From a checkpoint of a small image classifier.
Data: trained on cartoon faces, 203450 training examples.
Rows from block 5 of a small image classifier, named by matrix and row number. Rows with one number belong to one neuron. Each number is 500 + 50 x the weight over its row's rms, rounded and kept within 0 to 999. All counts start at 0. Numbers have three digits each. After the name is the row's rms in percent of the matrix's.
After each neuron's rows are labels from the 100 images, of 14848, where the neuron reaches its highest value: "peak at" is the part of the image that holds the peak. Only what is clearly more common there than usual is listed. The data: cartoon faces.
# fc1: MLP up (model.blocks.5.mlp.fc1.weight, 512x128), inputs 64-127
# fc2: MLP down (model.blocks.5.mlp.fc2.weight, 128x512, transposed), outputs 64-127

fc1.205 125:489478483451504432533575486459503498508502458541530576560503507529484532510475517570614451506469558487507501523438567447427475348478456511563465481648563485442508434517497478575480490532538537
fc2.205 133:526444439468529453477388429520461529548498543518562596585500476419613477488500506603492541419499560512557543452502639482529537574492548539524501511487421386459543485484482534517476549515486411
peak at: bottom right

fc1.383 102:491569560452484507522471527602467478416504444483420440415562499466545477497576458468493476470689579395474505556476515520462469475520484365559475490510536516435489551480578466472534549650591530
fc2.383 095:531409503524513491450558604501478459501512376492467553581536468503541592334489486571598477518515464536487490529546488527501449522545393462525505468511500531565494509466625486501518540567511517
peak at: middle right

fc1.262 068:489467564522441561512583564488482486423446469446430500515478603528499470348493399553460505508477530529442474412493516534445513486554487535586536532479473505497515639508459425440488387404514509
fc2.262 068:507573502532591558404556485534469578508557581490562423448518501588450436445500515491611521480439527455530425467490594515452411468550589509476567512501428525452470464504492446442447436489550511
peak at: top centre

fc1.438 077:515573570554481438530463517475509415395583459484443529522583471481477506447454543539499481489520457442512530490507471574546571500469539489543436513447579555470589541544440507495505511506525418
fc2.438 076:543531530502550547471430522390526472500535505461466514478491600518644546489510554528524589505453511475516603455476594522477528526507584466440470546541464472570577407566485452476498533441444454
peak at: bottom right

fc1.203 113:495467449507622456455537580571480580438394485490505574538532477500423478570481525548483509462443518447554514469495509492471476502433497466479458476591591483555498422445473490443542518530495447
fc2.203 110:566498419534523396444501509525473561451451511491536489558377477446578497478425534460457448427461430536429508453469470491518533528549474486451473555506498446497507456469468619533482410508554585
peak at: bottom right

fc1.7 087:450517439617495515523449475559561495550526426550388486510522501576472512532496418387493597458497423444628519506451467488460556489512497508496451559560551455426502566522379561493375511461518539
fc2.7 082:529403515492498515501441547511507493449482518460501578428490592384556406533492499580480523531543474516487540460542465463524525539432492529575473423474537515612470467456532557560487510549526431
peak at: bottom centre

fc1.368 072:507536561619510479545512611442567521517542472520500501539450507488516467483542470512580515435518439540516451547527563575455483524467527465393510430549463646507515543513451550494454533561479477
fc2.368 080:471501561499573466455643557423534528598481534448502538481430551464475464528471462553582564435491460512558668422534513532516474486563469527437490450503428475631504479458481508532496498481443462
peak at: middle left

fc1.418 133:419541464477579491522490521490487471484502505529608420464536547535482519465629512482505445503459446434495500506462497539552497508434496448536493476524522558491517543487478492536522534564585391
fc2.418 125:478434473542458457492463500542424482430545416540473555528495494527508504556534448527443511440511468611482478474512458455533448533398504622399578507480607525498484504465544585525487491537623460
peak at: top centre; top right

fc1.67 125:506525449485609590502575514530465498419561545467479483519576538551468446410527494455510622462494517498467465496430398551483554491500430488412501525520539533514326555502447489445402503551565461
fc2.67 111:507507437434514583475490520543527484533531529593501569531507430512450475586520557456517564509479437432526566424549484497434484480495432489515569483536568545551387466448567453555469510464502530
peak at: top centre

fc1.237 077:496506536517471482496470488435519383550443467625495513559441409437464507470518611463505509556439501460529511506495658508576457464527483509462437500519421494493384511532588553532577506540563466
fc2.237 070:431532452511443485386543454566564501450565484491563433489486504531541542531467473485506486396486430512429526504507441463398468378444524583530563509578536462569556522614445540504496617434539460
peak at: middle left; top left

fc1.391 072:431464506474549475456517558537562441485552471580516463540555453533583449472435550495507497472512464568492462476553523469524502455497553495484611369525528537405439489413557524496573609508481452
fc2.391 078:464439503527478503472491536492530534509525381495585554537542455507441583451457460591599515487449518545469551578482456606501533469469505514527471458495510463464545478405550527442548521386582407
peak at: bottom centre

fc1.159 081:421559512520573504470511519534428439550489440584533528461456517582571526562501492494536461538475532490535521453512425556494451400564552490549550412550479470547400522519492598489554494460468509
fc2.159 088:490461413493523439509525473561496409541534348473490459514495472500508590490384429550500481482495495447450494467576570564644500531570438477526461496478550551434527505441549381515463489485472502
peak at: bottom centre

fc1.51 108:434488518541495437526464497544496555486493537597537525444509524481400508473468513482559430460514495545605498425524612490486405544467572458550469498434519483543528612582438502574454491444510561
fc2.51 105:468400397439487506490462553523498490456542425475500553554518479478456524621501421517582532581612529464404476418552560454556529464543497586503496476491488436476528485503480497484425493555506543
peak at: bottom right

fc1.306 097:520506520528570500553554558560430481456457476457472368474386501449506503474459509510455441481549488508539568476538475497559588472428438509529429531555552620382462548522509502560468513532503501
fc2.306 099:423502524414448533506538582559499500450463520591486541549487501462477521548428459444480440489572519450529521504594431622530478421369525433474575544487521594504497482450552493482445459475539501
peak at: top centre

fc1.130 099:471443517505482535573498533559516611489499470470466509463493487468509425581602582587480496516467541489480589592459430488447484458536550544553532501534513373639499553555437411526568481499560509
fc2.130 108:470606584518526504557579571467521538479504436489540407604420584425522461561568432465529543544500497416455570541433535521510499511524457437478500520487496496555452367477550516487472571486466482
peak at: top centre

fc1.300 089:510500524493436474491562476467557505504429487556527531455552498651551431444536499486517441554447516545557467583519446487498424560535451492549533498486444465613500520544448415394488530466473511
fc2.300 096:485540550561491538582554462426519590535424424460550445512501511549559449485543579544549504510421558549521525465404503499521477496479400550492533531505459561438532557588502389653512597418497528
peak at: bottom right

fc1.479 116:526516524468471515497449462520521480586501397468457562491584504526454526456545476488509520545508492492635455569516403479485539444494410418530538505460534507529402564570553472520444511571458401
fc2.479 105:506476492481461461481529482499548447480462614513543532536599551523518540556614540453484503516404494514580620423436454524395449411475489488627534522597548535522548542540536433530427513444450515
peak at: middle right

fc1.32 089:479451368449448484600533516602514529423495525535519543460521537487418399507577469473547505504522446488538419548479450545453475464425490522473514482582493480501516428462480447536478428534609496
fc2.32 102:585441470454528462496501489539509470504465477470508440523542546524587480476481529504484448514542444484520583554449508447660584511522466494546522529553483485629453533466454477516496481494540493
peak at: top centre

fc1.448 103:526609466488440428548521581534498463505466569418471427422579425563528448445554459522489502541468513475589542499595475479532447581456522445435450548467590460454589535467513534533460491488496482
fc2.448 106:529425471517462480634454417506508498449496427481470542547435447550514489470532600538477504451549468525493533586518500442473496568491582493572424436545547496594523548488475478481456509426501628
peak at: top centre

fc1.447 137:558487452553518468552530562516516404503520494428467507578518422543437502492430546562515474469548533451488511431529482538566518488420443523487471546572493607451579424407491516488520531468487505
fc2.447 128:547512503572584430597461507456551439500494466587436393619575436527538534495527512430479498500446533568543524533478487546509566436546506476494459515456491466465426541533427395580489588428470540
peak at: middle right

fc1.25 104:451470487502544561518476546428499360520464496515470565491531468482479629556566526560526461538502438536503488454430556470494522509524548579480497461500559463506479475524516561508581542486432481
fc2.25 104:468526457452544483509523473522503560452374522426508565484442499457479438488514581500533468519515490470465466397584501475533488449493559598443450506592476503465519439489549547510541560443587435
peak at: centre

fc1.317 085:515475524471558522428489506507548449447532477540463443535475446422527439540482503491569505466585583531524510552452477442492522441453491611545515483412514544580513393527560476511535632465608480
fc2.317 075:525479433454507476507505499465495435421485528491551510550533485551500563477498513438542449487614529446481512462475566496576450513555426570460563490557540549549561540494578402554428577493584503
peak at: middle right; middle left

fc1.83 079:461526494402527488483496522539541544488518500493447513493619529551537496436454443470487512473595498475523532367515497555568528465413453484552437480576509473500465537381488559478492528489556567
fc2.83 094:479575535519556480467473476488409500484508464531463448621499440511353549477580451517526631519487493485515556582561508435585508517531504491500487385478481503567441492399548475443436372560551546
peak at: bottom centre; middle right

fc1.185 119:460394456493434483501454571534454500530438401454486460535551484504509498516473415454510465585419520523527517421508484479525524620525586413437455436472525429453465534524502438497545530574461479
fc2.185 118:558559412457465446502476529430518541520533470555564450521566544472463477517492565464435510532454502538511547432511455458510473394521573490500475547461562499490512509579469542498577452461452534
peak at: bottom centre; bottom left

fc1.394 101:480459496546468441505494543529450496409485452519457508489386450517540521539488450477430417590558446509530497518489472527518628550485376434538385492534522531552445485458540602474455463546414515
fc2.394 097:520410467423484507517486506509497524523542500444485565570432523492493480527506579542398497548500497530482496442442496481425512461502538436469569526561508552500468489542523557448579452421490537
peak at: bottom centre

fc1.101 127:426486555515462433507445495509519539465531491599410468512536505472559437510475461455467391490496545487457459619507481563392563490516427542467480414487556502449491561457603487361559467534509517
fc2.101 130:553516440478442450480519399420525547586570520512468541587468541441515546504502477471476444474580539499526466471570620516507482498536424495449464506501497528430423500598491378521464444533565375
peak at: centre; bottom centre

fc1.87 098:520441531590445545511500500557487441546364490402505497513440493542471519429561498507496428516485441414569511442412455508458462606529526461530474536527484546531521569551523441403477484570501483
fc2.87 105:501603469533502563521537526575541515484530438566440527467533562448496474435430525449481532518450519464440511458428469534427482399534532508528492498449477435501531481502546506553467489346473512
peak at: centre

fc1.90 084:486494479481492531579463455573441477480472442500526452472482517479449523505572478552535453448522542429558514511521631439526487451405528506531520505385572559539485542434557525500462521503518630
fc2.90 088:566515525451526491463441501521460431502608456546632527468411522527552468533543383491573516474622504444466512549561473513543505518469488473476506532459461440489530558522442505541496479406569495
peak at: middle right

fc1.117 081:520495540446438477534510544524422471570544482488550382491491592524514461476511523462425447567468507526388512582504542598544569516541521463564513488530494519470560482412555535443540430478454511
fc2.117 087:579566500468485591523471501519496446576536472415558544518485548455544610528367523510435451470533468575533482515518588482465512502478460408465551492512511420547482458523491494480529462638526458
peak at: top centre

fc1.444 074:474435544457547537529470577525557549485460450464456429512510594550471576526573447519572473485498409566564465488499475511563544477472528510484479485601559507444572561504468501360457469492530453
fc2.444 077:461500570515503573384427567561438394447520473489477454438412513548437481548432463509457488564494439567487470452523483502478486527442500560487514541391568426422560502505612562465479491601593487
peak at: bottom centre

fc1.12 117:489578548537459396535425541491539451542512475546541521541639425478526427556443489506464537507569544470426518483540428576459517445440582459534408581513506572480550479529425561525594544510451503
fc2.12 121:579532579550590535539445445506468598467468471513562536462442490428527542410558538604536582468547503447539523495449488546544548477487584499565470493540607451472480486532463452453504466424492421
peak at: bottom right

fc1.347 115:432498517535420535601480450512515531500542516495501433536488562510478535462556432531462553443583480421441613522557515534511536500513472554470444475528535472483499498510409525499434560468495492
fc2.347 125:432588491529522505488561516405485541527452442494567484557440561537493473480497472484527567496419484593573552456510539473491488520493549579432451470445484448579473500484535452501519439568504433
peak at: bottom right

fc1.415 071:513541417495522454460541507562438465486551444612580555488538553532494430403462484465479590451489552506540517461501476494460526413517529485546470467470484598459478533554367573425551567434523509
fc2.415 076:568394562436592458498508510472480428478475447487461491382519590510530519484510469560549563539492474475554497461459639495484435503543527540585518448465415582515495535512502451476518496552497510
peak at: bottom centre

fc1.11 121:531488513457479442474419452467504481528535517485515488421580430491549548606471561520499518554510568500523509540545507470451587529443471549535557516466504536458487417592420559513465521479451543
fc2.11 121:590504579501634509586514512519566402460518534501453533558488500544433501474457428468567479459461453385557544527445539432507503523554506607480564511482423509555593509416501531614493548494586476
peak at: middle right

fc1.455 087:577509445487415472430514508527443498520467517475506543435541509459481445470623476436353470453453521452544463582620506586455488510547524494461497538499541450634533498488468528430535476420471466
fc2.455 088:589384555495522479511510489563428492481504528444501544491536626421560506505404522527531542473541558556380550542345564474559559513494454539554414505538540536524496493443362560515489586553517489
peak at: top centre

fc1.341 119:498560429447439430485397548486479507461471517407454474448494537470484512557541418539491552471428475534530514550494365580484515451561487468509449477504508539443443563451461560540499493442509509
fc2.341 105:433469520458589549554505463510486539557447506515432524541554413557471425502488515462524533490482489530514444554558472417538568511457618461522591496481539509458517556510615577515485398514448509
peak at: top centre; centre

fc1.283 077:420480550484540575489519620471491611494512495588509536487452494517474507460527521473563509462550431574481434398621512550574496435473516524491471536448543435602506498463490488545484468509522547
fc2.283 079:517614433527534506464567601627538477448510497450494432480498506518510500514539541578466487442415563445520360514531488513496532459481513514435479426518456463565497507568539584546485446510451502
peak at: middle left; middle right

fc1.400 074:494554475472386480500532619590533425485484470553462550436573536466550384525516483525524515407506579561553531566553561511485490451526492527374551527432566515487480522492471507523480547445488485
fc2.400 081:487437424523667503564570536550476431556492513459528582467519472514530516570518476502478522513496433459470461579454518534536461492361605458586524467478461468580473516498472450446543587457591504
peak at: centre; bottom centre

fc1.277 107:486485500607578492558559452395528533457440485470627567462598534537474432546503453499502534412473489520552458471549488494498483489537423497501550482436483508411470506542471472564490530610429496
fc2.277 114:500576463587497505465375482462464492502501606403484520561451508577512465540459444514457454421512529498468484540577545488516518568418494438459531556488511489466419518412483510510428543547546547
peak at: middle right

fc1.2 125:548523471607543649461457518466448416459547513565469488508537512530523473486447415564504440478529619564531519492534460516528461512541486455615482526465436525423501519490569546475564572449512410
fc2.2 142:556503520518506531474511450486600456479535468537539413550446582466562504472533418559506539601490432445502518581499540450497475407530514526480477557441441434485543464551513467487483464497524484
peak at: top centre

fc1.491 072:477454517479528526488529518410512503442554456451498499514480529477414485474545537579544558509581559458462530524562573560457557589503501443584477576566490547522432531496466485506452494509488446
fc2.491 081:545510490507521520536491558471551405549441488510520508495517601483552493469569463489515591554601580486535621446498560609421489434542549462329462484511472464520511513520503386548494451497444515
peak at: bottom right

fc1.252 076:533435572550504527530517491505514498466543491477503472527471456520575447567611588504480518548477427442573572558514547504431543399434576481543535482508529438513553533552540452579516513481446630
fc2.252 089:471497604567490508470497556544514511514531497510523489485334622428479479525512537575443487537581486493577517530556514529506458411553464546460577499511464413512519417454420537533522479412583466
peak at: middle right; bottom right

fc1.419 090:415523450501508422550557492519491479506513444532487453566568477479481515472572603553524584357484429490585424517470482501502521540621515513565495578549451525550528495502434561495489486636413492
fc2.419 089:591445526536382609534539510411504480637452441463485515433362627495459519492527479502529541489498548512464470512478537596581539504563510456514425509523426543496499464503531496549552482532502480
peak at: bottom right; bottom centre

fc1.0 093:425508478554428493465527430446550415511515565512464528569522517512563474584510468459555525401543497486439425462464433513529580501501566546513399445499523528466472549557546479524516451554580468
fc2.0 098:446575426457545532546519500528588542526532513490488532431637587552492543505501520544506516502446518472546450532387484400577558515552526452524447443440531520510609551547517504492450480574563527
peak at: centre

fc1.94 121:479494432446484499518431489509539456592418470474526453478483574541578497545487515556527518493440597492445513467447506494531553464413454542500478487623563525451585535507454471448487520534415492
fc2.94 116:521354587477506548530478548656466433520458429474545480502457516512471542484569559510469524539544426488586451553590497490524428546410506523443271485458530487442475471540518531486474494535497473
peak at: centre; middle left

fc1.241 104:538507550562481461520454445407569531532580403480436474500460502527537477581505483481521505510470534508529452553477436552458460521421532421419496468645558511487530477528533526509457574462413510
fc2.241 103:467450497435496525547449511589500518481493522437412542474545487464469482511469577479553463522492451494463483473506482573402454590529484623519507577418486486577544550502505492461455478526423522
peak at: bottom centre

fc1.431 111:599485517508584543484566476485469468504609591492485453528585547524348557490508555464521546529513497444554534504470435432571468506481496534495469435529566479502512476495434465492509447571522464
fc2.431 104:481499462492531485579487545496499486454569547499326572608511508460551487479479486501439642471514533439525503475501489427429515550540399455558594493448443472521382462448507493458508535546487469
peak at: bottom centre

fc1.127 104:418475497514483552447594499541557482488461513586487490538610497557481572450407556496561547434500450580545460580519456533519470498514537490407545459503439418524553452545469594489500440477488486
fc2.127 104:428466547513522573459518523467573530461487522453526500449607462506512447410497507538490492511460516541446485515494432429484498470503513575501585429514509501553594494468605533459413527532503391
peak at: top right

fc1.303 120:505472531516438469480533525437511412498517524519453514517468473571454667509509535480417506369456592534538565484531521423537571484521581575498472524390505500542524512437552535502552570507460440
fc2.303 123:399541467455539496532508523506575570514545516559558418599469512532506554425515526517472484462475399454427507502474399491562573509484498485533406498513500491525451527424486540503482535485646535
peak at: middle right

fc1.163 119:484524461620465496535452500512493461508566481428547570463544493545420509408530464468547564561490507435482501500540482493508542480564526541485526336534478432446411497530515486516571478462566556
fc2.163 112:456473500467569516557547565451589470487459508467420539465469548509492456452490545458540547506580525437456530529522393544456487541436490519456442476514486586560360491472541483557485526411532497
peak at: centre

fc1.109 119:516487553489469355515534474549512518468485410479600490523355431556497487465442494558441475466588448541478490500483437528483522526600508456476422486562495440554531510499485525514564609481469530
fc2.109 112:461550472461422638538506414580557502523466553486447496497598500579485447639508462480518519454498514479444529545478456498475560530506436434488427469538563550487589439438558506475403511553520528
peak at: bottom centre

fc1.457 101:424467576619520452560488446577578544494536584504519507484541479506552397537403439480483510509526458566557496510511575557421510529513549476478537484592569465592527476587438444485504533435507477
fc2.457 096:424428555520449543525492474630548554546489523524430498486487509469596409592617541480427519514588502514493452442546618501560525455436505458488499483479430482571468514468530598526351487515537502
peak at: top centre

fc1.158 119:454473570498505446484468517475437547500529468510524571562555409521525402604453410614547476561583510528478471535497562521511522464505502568558543526460545445601552502549560432489477452529423585
fc2.158 133:502506477478523510410466481529505564569438472578480534490326541386497424552562477521435509467625524505535499357547597549522479476453542532361525523560451489494529487534509545516440565506460515
peak at: top right

fc1.275 136:500436500469447508588475471545554481536548498538539420523551513471336516554514580567514511436531499442406567486561456495538531478539527561545426428585539442454481452522443515502536513410449508
fc2.275 129:425568484525542440554536515385478488544448435539528442513522548425444463430534424506524605440483547492540583458517552477476552512520542466428462534484510536458546523521522396509566567532508426
peak at: bottom right; middle right

fc1.46 143:500591467464498597482406511433448449496522502625507566608511518483486476426558563509476454513667509491519490462563529518492536498484567460549495547549496471507519454503483485438509489492515541
fc2.46 122:459579543467513556501494509503565491473518468459488440601545477474464478500586516536496586481405411555601500411475538526483421422477464548507572558491508519466455534480486483538543492456482464
peak at: middle right

fc1.61 100:441513574572503602563540485507529609577485515564458481445535422623403454463427458501522455511508582452540559507460567508444490520395495478549484506511541513467545456570512538413519532504469574
fc2.61 097:493447493557481519464474427521490570591502450504471540511309491476522522527535553525519520440617473517448432531564465468524473498580469599466459582537502479533475502436384495548470468534444506
peak at: bottom right

fc1.233 064:438636406505498507489544503487555504490499449507441419487498441500472538426513572506538461490601505502483430506513554502580452542434533527581538359519587537478446600468551438479537519513491483
fc2.233 060:514533525473452419543517509541504439401572392439509487499472524438470461562565414498509451423445560470572442504495568497546491534542481507517551524500556503404535452535564522549561478518462516
peak at: middle left; top left

fc1.255 098:534568551481458461465541524387465451419471409525490452484558444511558619580531487475397473525631519485534512481507460518468513472583535559548594570402627414482493602514532470507473517564542416
fc2.255 096:456481448468501519578530515534512391457509537478464421488467550455448542537508481499519522534500485510559602413417497558486501459374581549547518462488505475470538581605564515528566442411465512
peak at: middle right

fc1.119 108:496470605486558512557509503488528481586514500592473481517461519543475453435551537452471529499539420517517398516457506590451489557519493551484510502478565576555561491499545517489537513512572547
fc2.119 097:476481421471494566454475444526518589460488460495457503443432518523525522507545498544504366520551557517485412576561542469488413476462503558448446533489467413575488479554534516456505433572512453
peak at: middle right; top right

fc1.334 100:475479535546470570592599473481549487451545496561511489533458477489574520479509534568464512485617399466556556585510603570461530576492461471492456554478443468439545580464450481469498454527404489
fc2.334 100:538487444432499513511628578572430459539388521559581583507441556562483491570495478442502415477519575524515426468504457446409513485425510576524522564538476462539446506491452457500481467514526531
peak at: middle left

fc1.199 104:525573500443509536513556448512478494548494377607539433550530500526539510424558592548423508496555516487430396393459497470539407465448484497540507424648518418476472484527587434524532494560439448
fc2.199 087:541514444546569463548508466492503553489579408381506471590500521523457570452592527596509468441488484406608427439497510538511540540459571407542515415493525474434462550502492565431572438551464452
peak at: middle left

fc1.200 052:480497458429496476474400510540398410501439517512418525479443524468453631506583485498600545473465542529470448498423487602524482558485526516608589582498454509528547571489506458477538454418473558
fc2.200 055:532541572439494533531490533440488467503514451462506539492532520484498598474442483398484543498590492551456409465496567405512455524543418441514507532498530456461528484437509423477513509480490455
peak at: centre

fc1.195 103:318492483521526480460529552484473545500440454507553495558519495527394478526502458455534484464487501500589553489530412541474571509500606425452434546492568577512528559588504508503616550485465538
fc2.195 104:525556469468488473537371638417430432488546505493462469476505495483544511452507508608417406484548518516489531437431549503438385532500546441531550455547394488437429615497389566517583433516573472
peak at: bottom centre

fc1.356 133:575416509422459496476570575546524549595489534528458532444509410479466576438630473550448547475431511468550540562564565500520546507563605445547469485589610497493472495484505513424570479465573483
fc2.356 122:544516486508528475464507455470475523517529548449477500546449587472527525450448522538467486535592516481414477585475468438500509518462545493454446496547499383480436465466467603457514493544548508
peak at: middle right

fc1.504 082:499477508543499588466470441483521477501538458496515543482639544516504529368489464430559518493534535493532543502430506488521531405466492432427517539554492480553399511471589548508451483509588457
fc2.504 079:451514550478464493479482518490485440511578526576475413539505529514529489569452448581483429467537444531590567508455431476467464474488414502514522435581512537576357522423533422546517433446504464
peak at: top centre; centre

fc1.307 121:478508432505448452500477421558508482592435507556551549557424524463551497411502527448564541525493519514570509515533517444412489479469468501430548552446497403478499529547447563497529498573522325
fc2.307 119:544466573494413458395548466443460498532454600585488503573526490529533559564499465507444514508573430526431559523525459452405480497555492517537516556612579517494557493512487595459390390505450514
peak at: middle left

fc1.84 091:484477411456494541534425546438536459570583563465406494515532517546511488553497482502455572434558402618558494601468494493538440449515498452461503484560467527470491491513484397569587527472453546
fc2.84 092:431445499486555424528433509469479474537402490574536535520549438499508538496539585532459502511597524612507399535525496524573510484492462530515493505510458487469487549571514467509514490519518410
peak at: bottom centre

fc1.484 122:528376470578466528538470454489563407550496451461537531533505490534519500540450475514425535496467560470498613465530441518550545526491518492509465532591462602375528492526455478529495617490567485
fc2.484 125:541518559541490528520512462489644538476502495577472461577442564547507497482446451556454501507480434466520623505509455569565556496540452534527394498551553497459557540490515513575538447483466370
peak at: bottom right

fc1.360 085:509510562469568486499466551489525510492563498537502524562499441461482513485521492423420517602506503582527521567531539570483548444526514353432565558574513471497570438398533484505471459481478488
fc2.360 094:426500474532426441518528515469531537455582551635510469443438505513433445562549462529472476519511511563557528463570560536466532479526548399499549540515525485582574427463521532415434497454511447
peak at: bottom centre

fc1.220 115:461565491433518572468463508633570491455439499482425519442586449492604533498513481556507499486603441466477527500477440530508492485452524448474523479475618455414466503408539527444517565491540505
fc2.220 110:373473469498590583520551536500478482529550457414460510506541517454455554564510525489487519522503543588490448569482429547515454548410485487522501487435519540522511511466595543486620424473524530
peak at: middle right

fc1.367 122:537523524504518523477506437458514485531458469483482453502481451471483595490563479506411525507456467511547537454549524541510578494463552509474572497556540562490463522454468510528528483482452529
fc2.367 111:518501467493521442441523542548525565429493472476538401574488459574507554538593503459506489453577432451541513420498538440568563464441461464533502523522401430504443584503474475529455491474444539
peak at: middle right

fc1.18 088:548550523517481579466542521553540458526526495442559568456515559542455522494423537527447413523518494553500597490551566506535541428515561510425482500495528461494513473516421491478473538516549525
fc2.18 089:508523541461440534516545492468468498588475497580504508526406480465585527472378528451531490576512539507466431404457497493520492527426486508525457484572476498496509533514550563406504480463532495
peak at: top centre; centre

fc1.239 095:522438535478377543589553626506489432545519462550547395496414552439446461533564495551476532499391512454553502473545536552481463406513557471417502519537506540466483454530506596521413595444494583
fc2.239 099:504483437461495611528552522557507467486463468552468408470410536492532487498526433465501468353484509489540455551457480496513525565366547508411405528529565530520488469507438503500516619389530592
peak at: top centre; bottom centre

fc1.392 148:517552571441495499506450461513489485560492498501528476568432497548484443534486488524504483497496468614384522559451461540320494590544431456493407439482490610488505542490449513580550453489556555
fc2.392 136:583563429432474525502587377546523546621523551507504550544484576498514578516489466458513502450532522490575504490533549497485490527590384362500415439518566580544422503464532453498526496507524411
peak at: centre

fc1.35 087:459469474527579430463561492513451558489461489430484496532421523566520477567479520464542462452615551536529514457497506579456514537467483520484531576499526563509435534527523451515542525505539612
fc2.35 082:584574464522523568505554453463393481459536511533486520527521539528437536487488441509434497575465430438416516437465513522443495496463513501519519437543435582573431529364437563570566489439486522
peak at: bottom centre

fc1.212 066:518452520520446515497510542514526456494519558494583504532496575509482557508593437596564527446413609566489543454494586517441466468513560449447458525506470538567456492465523505537507501473433523
fc2.212 069:460538461481502502492581428521591529509451540533517426493495589469525382533515381574550454521589503467444488589507444554543499587536508504511448522477518481530513435599512448515558497471532544
peak at: bottom right

fc1.183 090:463550563506506390446424503542530503577520502489555487555573466528555535488555531454551572395518384510607506470552451470516505507482550409494425466599531439507527509509428477581453474433480440
fc2.183 088:448500437528446522524488477438489570473524452496479532436483389565500501436520521453480460446511576529459531486531537564490485553423508576456559509572565615494520502473495593461556495566466526
peak at: top centre; top right